Weights of a small multi-label audio tagger.
Training: muon at rate 0.022, 7300 steps, batches of 256.
Rows from block 9 of a small multi-label audio tagger, named by matrix and row number. Rows with one number within an expert belong to one neuron, the router's apart. Each number is 128 + 32 x the weight over its row's rms, rounded and kept within 0 to 255. All counts start at 0. Numbers have three digits each.
Before each expert's rows are labels from the 100 clips, of 14848, where the router gives the expert most weight on average: "responds to" is what is common among them; "loudest band" is the band of the loudest frequency at the time of the peak. Only what is clearly more common there than usual is listed. The data: synthesised imitations of 52 everyday sounds, one a clip. In brackets: how many of the 100.
# router: router (model.blocks.9.mlp.router.weight, 8x160, trained with AdamW), inputs 0-159
# gate: expert gate (model.blocks.9.mlp.gate, 8x320x160), inputs 0-159
# up: expert up (model.blocks.9.mlp.up, 8x320x160), inputs 0-159
# down: expert down (model.blocks.9.mlp.down, 8x160x320, transposed), outputs 0-159

# expert 0
responds to: animals (98); meowing (55); howling (43)
loudest band: 500 to 1000 Hz (68)
router.0:114170126144145099150188131050119076099153076166098168110103111168068164087188151103117181107099110127141087147144123107160144113114109112104085183071141094154106156141135146090114147110106113179148102171091088125060179179118159199061113188115126116093146085113096152124139077145141139140110134112115099105143087103128170191123129079163120141113089132154168152186182152150071161137162157103109142177113134126114136140149148077144132169124163096071173125129105118132126080073096088
gate.0:119134118129151092183113138137156130143104170083107164120160205140065109192127171125120109099120184124101145100132166165159193089147167157104076138111094074069152121198129155136126140142123102085149153225061097114105105128103100134134130131134123136080153112143112132128027161139167089119066117150117064112171176171099157107105114121126148126102087091136076139129130146163135115138116076129122143076093057107129118135108144100146172127120208106153155134139141137182160117167111112
up.0:080104141086146119172097078131079129136157087110104077081189138125110093092151114195170146102185105094160104176154163090075147100152134123108089117083159159132175105132156094170164142129083129146138102188124079151089107094108125182162119157077096110126157140165124109076068168154128106202103120105133179132127117163162163138106132137171131122154151092119105076140163135129183150085119118190158088039135162142137096114120125113080100133149151143131143137123128099216131096105143176
down.0:155104126132124154139176153069134117124145123090088181201093125111131103192188136150116095074081101144169053147101114141146134194148132080118156119076146123122131112137095165171076078103070137119124098130095128076175157134173149093097122107135087117104144129128141118136149150133099118106073175129096083177192116126088169112106165157127086145120130158108121114118158117175089113165131128142173170152204145184192141127118189137161128101106102164118113100108102162049088124069099113
gate.1:151037104134154113171099102059117131175134116118171139134117110129112126129107136099095138144081068149163152102120159103142154092102121200120192212170155067107142111089115106114098146111097119143113164136078166135115099190203149140210049083122111119129130110102180118164182117176129155125154165059114120081113076147097119154179133099108153112068152115173085182105162151140097126088090098156146131123126098179113122126143110136099106133141175163135151118127116119117175144140099136
up.1:098224105162123101125155118134165086144155152100138165085112158152153130086120133186109174117205146132131141155077118157141085125126139078150069110042137116154125144174142137142127127189121080139136161106174119146087138133061129146080172164116132146187113100170072126071078104119092147151144129167146087136089172080174168098146148143095105120117097137110173103111080059113161110129091143090163100120125122146180146146134093099156155088097124118102112120058139185153124141110185149
down.1:153104103125105117091102193112106115134199067136122056110134110111062118163135160087106137075113124089119162119083170091159174143110115150107151121112165145125154113133205101050186157142134107164108115118077073163148112124198162086132131154124125186153118113177078093062096125113146148164106135202146137126200141077144146117089129178102126107115153156096130175118155186163161117162140167151140097108122041149145082127120135097108109169140131119125140144124106151134128139177085150

# expert 5
responds to: machines and effects (67); spray hiss (32)
loudest band: 4000 to 8000 Hz (60)
router.5:134136165168091102114084182110124099099070124079110112072089162142147077148112146168120096058096095110115144144173137103153118092163190145120143138161170049170070131162163104116125126058107092099170168100148151154149111170057104168146132089115165124096130122152115153116149119122106135166099168117126080153137068135172194091103121091130114113187174098136162114128104157144133099127099127193099160142104147194197159138085121115091102161115089129077112170152094169140134162151151123
gate.0:088162096137125140131144116074193183114189186073131100128147178072136111139099083189156157129132093122079133151110156076166113105120089164159120115120100151173088142109129097241185112184179086128157119147150148126152152163118164173098122080164105145112112075207148152185069194080159132159163155151121112126100105124071119114131121146095102143076142150131107128135144148126135098133126101099142106093101170070127145138080082140088117086139104110147115120106153096099105131107109154
up.0:128144138132218189162151137162101159137150097090110139123115095162150111130128112130168091158158149102109128142131166173131081106118120146122124107134127083186119120109160133148092149147109133189169110049177107184166102178121090096131149119083136155129100139197096095102189089094112140145145150095096132117109149140124096157133177135168096177055113120100088133024098079072186087155193092121148168100129127069165097175100109116115110163141102159090155130143159123140084126111092146
down.0:183156073099114038133089145129133134161124125158134143080099048143181193130071142157116145087119114193151159134129137127106103088073116147081128149116076182090127095161137138174176154194150149161128121038153127139108184137143100098196142154151171119126098152113106116156112125115110101176082087115119098154153089114126113149098147069096161097143187070147159154128119083132123132131156105151094160155132147136097117151164109092170126085103108120128196104132096196119097127101153124
gate.1:099060071158097114088092082121099117109126128139117111081111112157192150120116079140132124063142176087119094113142094133089158136112127091065111158151168145168123160137184148175135177145074116160089104084161172103094147148192125168121105101124126180102217098100064144210114118144141156145124117165168100104132109122136133135162098073107141127203145161123140136028120107082142134155127126131146174148084162124139184136131120138113120080083137154138107114131118187110147154172147136
up.1:113096108153071124070100125142093112097129114130115090110125150137175141131139099120152112059147178108102118110156069101116168165097132101076121148143149129160085166142194151159086184126097125157043138070123180138097162121166095134174136150105146198090171125102053151173097117109127139126114088166142104084133129136145166150144090078102089129218144125121161132057096113116152169167170091105116166136108159122151207104112169165095130115094112147150141142129120189106136127189156122
down.1:120117157085163061084141152079043120139171150136150147107191081130125088128177104170086156128125166141132067149083150126152150130101108117125146126155118155146170096080090103115111147137126158067135160126124175078139172101121101165095110061123111156116154177153102139147135069090143182123149124164123134154115119107064117140160147157100187144095111159126136155148090138127054098180144117133110166171167106149110206152149147117105156102101132095047142179130152117163151152079058091

# expert 3
responds to: glass breaking (100); household (100)
loudest band: 2000 to 4000 Hz (47); 4000 to 8000 Hz (37)
router.3:145119162141140115132150087097042165153159133088145158170168139117115093188110104121119159101095143162102126122162120126106139093151094120104112167152161157113109117090095071093099081159085103120130092093143079137099182167158112097077159103119190161082178123115139187089088123168094136062158188151169158149131080176162106110077131137104140174179114114112080118161193092124124145125079117125110106170129180111070160152134117159096109131090159115164086106119159067121096091101108190
gate.0:071093122109147103158156098088130115098171073120094160166109126141167149143125181089150186139150136144167139141084201133095136113109111143103043119073140162115099155120176139131122123172139064112091103123126151091139160117118131104134078151135142111137156144063145163117101073147145174141103126118132114117160118072140091129124109128083129200061159142108173158026126139156159128157152143109078113168172129144212130092144130163141084179121087077148147082107155121157197113110148098
up.0:125167154176105150134096116139124198089096168141180090093126175112094080146063108145124122108181142109073093142152134084126186080109165137129128167118148133095121124167091175145162170045105145202102136166065175116144157086116111133114168118114150124102143117123109150107129129200089123162086150142104100141128112095151120140097155172103134077149101120111075123114110182127095186193131116153185107145149100160132155106124123111145150074143159191082103159087088086150112164104054134
down.0:089132153151146096182157186125169117199131101136110178143103153131123131142131143072139170116078091105104190105097113158164081202109108152181106111073199087132117142148178104202114173160101104136131112080127105119084086188118095075113113123145141154112133117120190089129077151110120125133159149084147105137179136122131155129113124125142144149152155125091142097137192100146165134094147125086142127087129128108084093124098148178068065216149095136147116140160069118129099120173085088
gate.1:066123138157165094118041176133121176118137120105151149092147122104130108098090129100090081156075135055116109150120120161088142176137117115148179048178085117085117171132136167111158182115124075099163117160116124147097095131098146129120148132108088107177099184133166116124096114140136189178170110102103081214119124134139185152150116125131055132162159132160155158135124109070135087130147143130091127158147129134175143075083151167142152163061106175098117139154111100164150180075116132
up.1:069097072109122063118066179129142160097119149060201184111179128126114115120112113091136104177128102113149080113158111143137141165146135109170155113153114100093084221143116125109111170109123102117115163120139135158133113147104129067098163132097127149127101195110127128077151103170134199092161155109125111165130128198120129191172146129160125192114119073122187168190161118123085078116104117098142130114177109157125103119104157157159153139062098179083095139109085096148110145102100129
down.1:070133194086097143102096152113081134101130127113084117179117181159160161150092149081056102095140118209122080128134098107082091163148147080118134121130110150129102121144128117159111154098155188179100205115097107116192070139145107094101140161181117135143112183099120120112137167137150112190162153114083142168110138137094101145122172093163174100126162128103097158083156119154130111163110072151135133134156211182109124161179107111093092158120077112112123174139121076088120156174134152

# expert 7
responds to: reverberation (90); text has "room" (90); text has "reverberant" (90); muffled (low-pass) (32)
loudest band: 1000 to 2000 Hz (75)
router.7:141132101071051075126124099155197173138099129089107101106152139106118121131137174155178175151131177148162126094134077148179109123184119153164083128094171071142150157125098146077098154106067126092125097147202096164105152157055146131154101149118120100111122105120152104082092131163129153077104151123151160136128046128107175151137172125155124155126151140144153084160150090110174113130167109091104118096089098092102175090151077134145159144098101165087140132088086136118195079090090091
gate.0:143107097072159119136138101087090110118141121191144100155106130085160129193142079108177129151086091141113143164158097205161158169177061117119172129116114099143156175146071206067103159146093194173140095139154099125161185054133095105117080130171119110150116146129119108139085135152117122051123061123144112126149089143098116183179115097162144109154152157090089082137154150108107185171090142151139107164120182124107122126108149125128129131076151138094126110141131066151142089104150105
up.0:113139102139143127166087070094145120121100169228161102156106097095115093140099070134176095128150068183132150173150135213153116125126085136177101158074141161141158160093100144108116141186069155197148109123188114108096166085153098165085111065125139105100118082170126133143117129167147093148128111140126136095123089125094236131159130086164099121129107121180144107147142173090123133118120074157139106165124155091104139136069138152110144094062091137116125131147152106101153090133139103
down.0:084123150165083122123167096118179115142178095106117111112168137187201129152148162157115112091082144140183127149133149069107104096173134115119084064065176137058055075154141136138129162101181062124128116105103127098088135088171112175103174079128089155129077099195124171140117130157109075134111161168123136123161171121150169132147093093140142139106090170167176086130093132125110088143135137081109095122154125109134080137165095141115171150149144092123123093131061164110111099189118150
gate.1:048100141081132149093130086110064150142144165104114140078155094160150178087156109113151141108115106065145122082101130118137142153151099084163061131178185162103153168087099126133120105105102146102140162085133140185153125132093131149110123108136189147088162119151086171139183160182144209158139123110100123131146158179100112129127163140044145140137181111152129088140142135154116119126110089139070144124104133217138133142152169137146171060148100066104104123104148079084156179131091105
up.1:135132104151139080138120197153116148128101066139086109175133107132095066102162143146116106171106148134104159157093112098089109180162161157107091139100101094148139114096139135192091113130184187143140079170199116160151174106152184035101114111103086138127153143155173096173116116086142126117091072215161123128116130025056106128099157086159103157071143172185128100110095144101151159137132100126141143130124089132113147143134129126110137130117146144143185139115127186161121125130088124
down.1:130087162160130114087142155139154133148127094110122080137086211118164134133132095090110113106156114115080091174111141167124101173137109168193070225154126128132183147166151166090099155165119083110124115125064171164147078103110138090104122106167074084153153110166117135136100118162119133124062113176116171112105158122133122118127089142146031133089073126136126152178179163141104140084141111119192170147083058165115128124137099160094111093135142149162123103161078109153167083113146139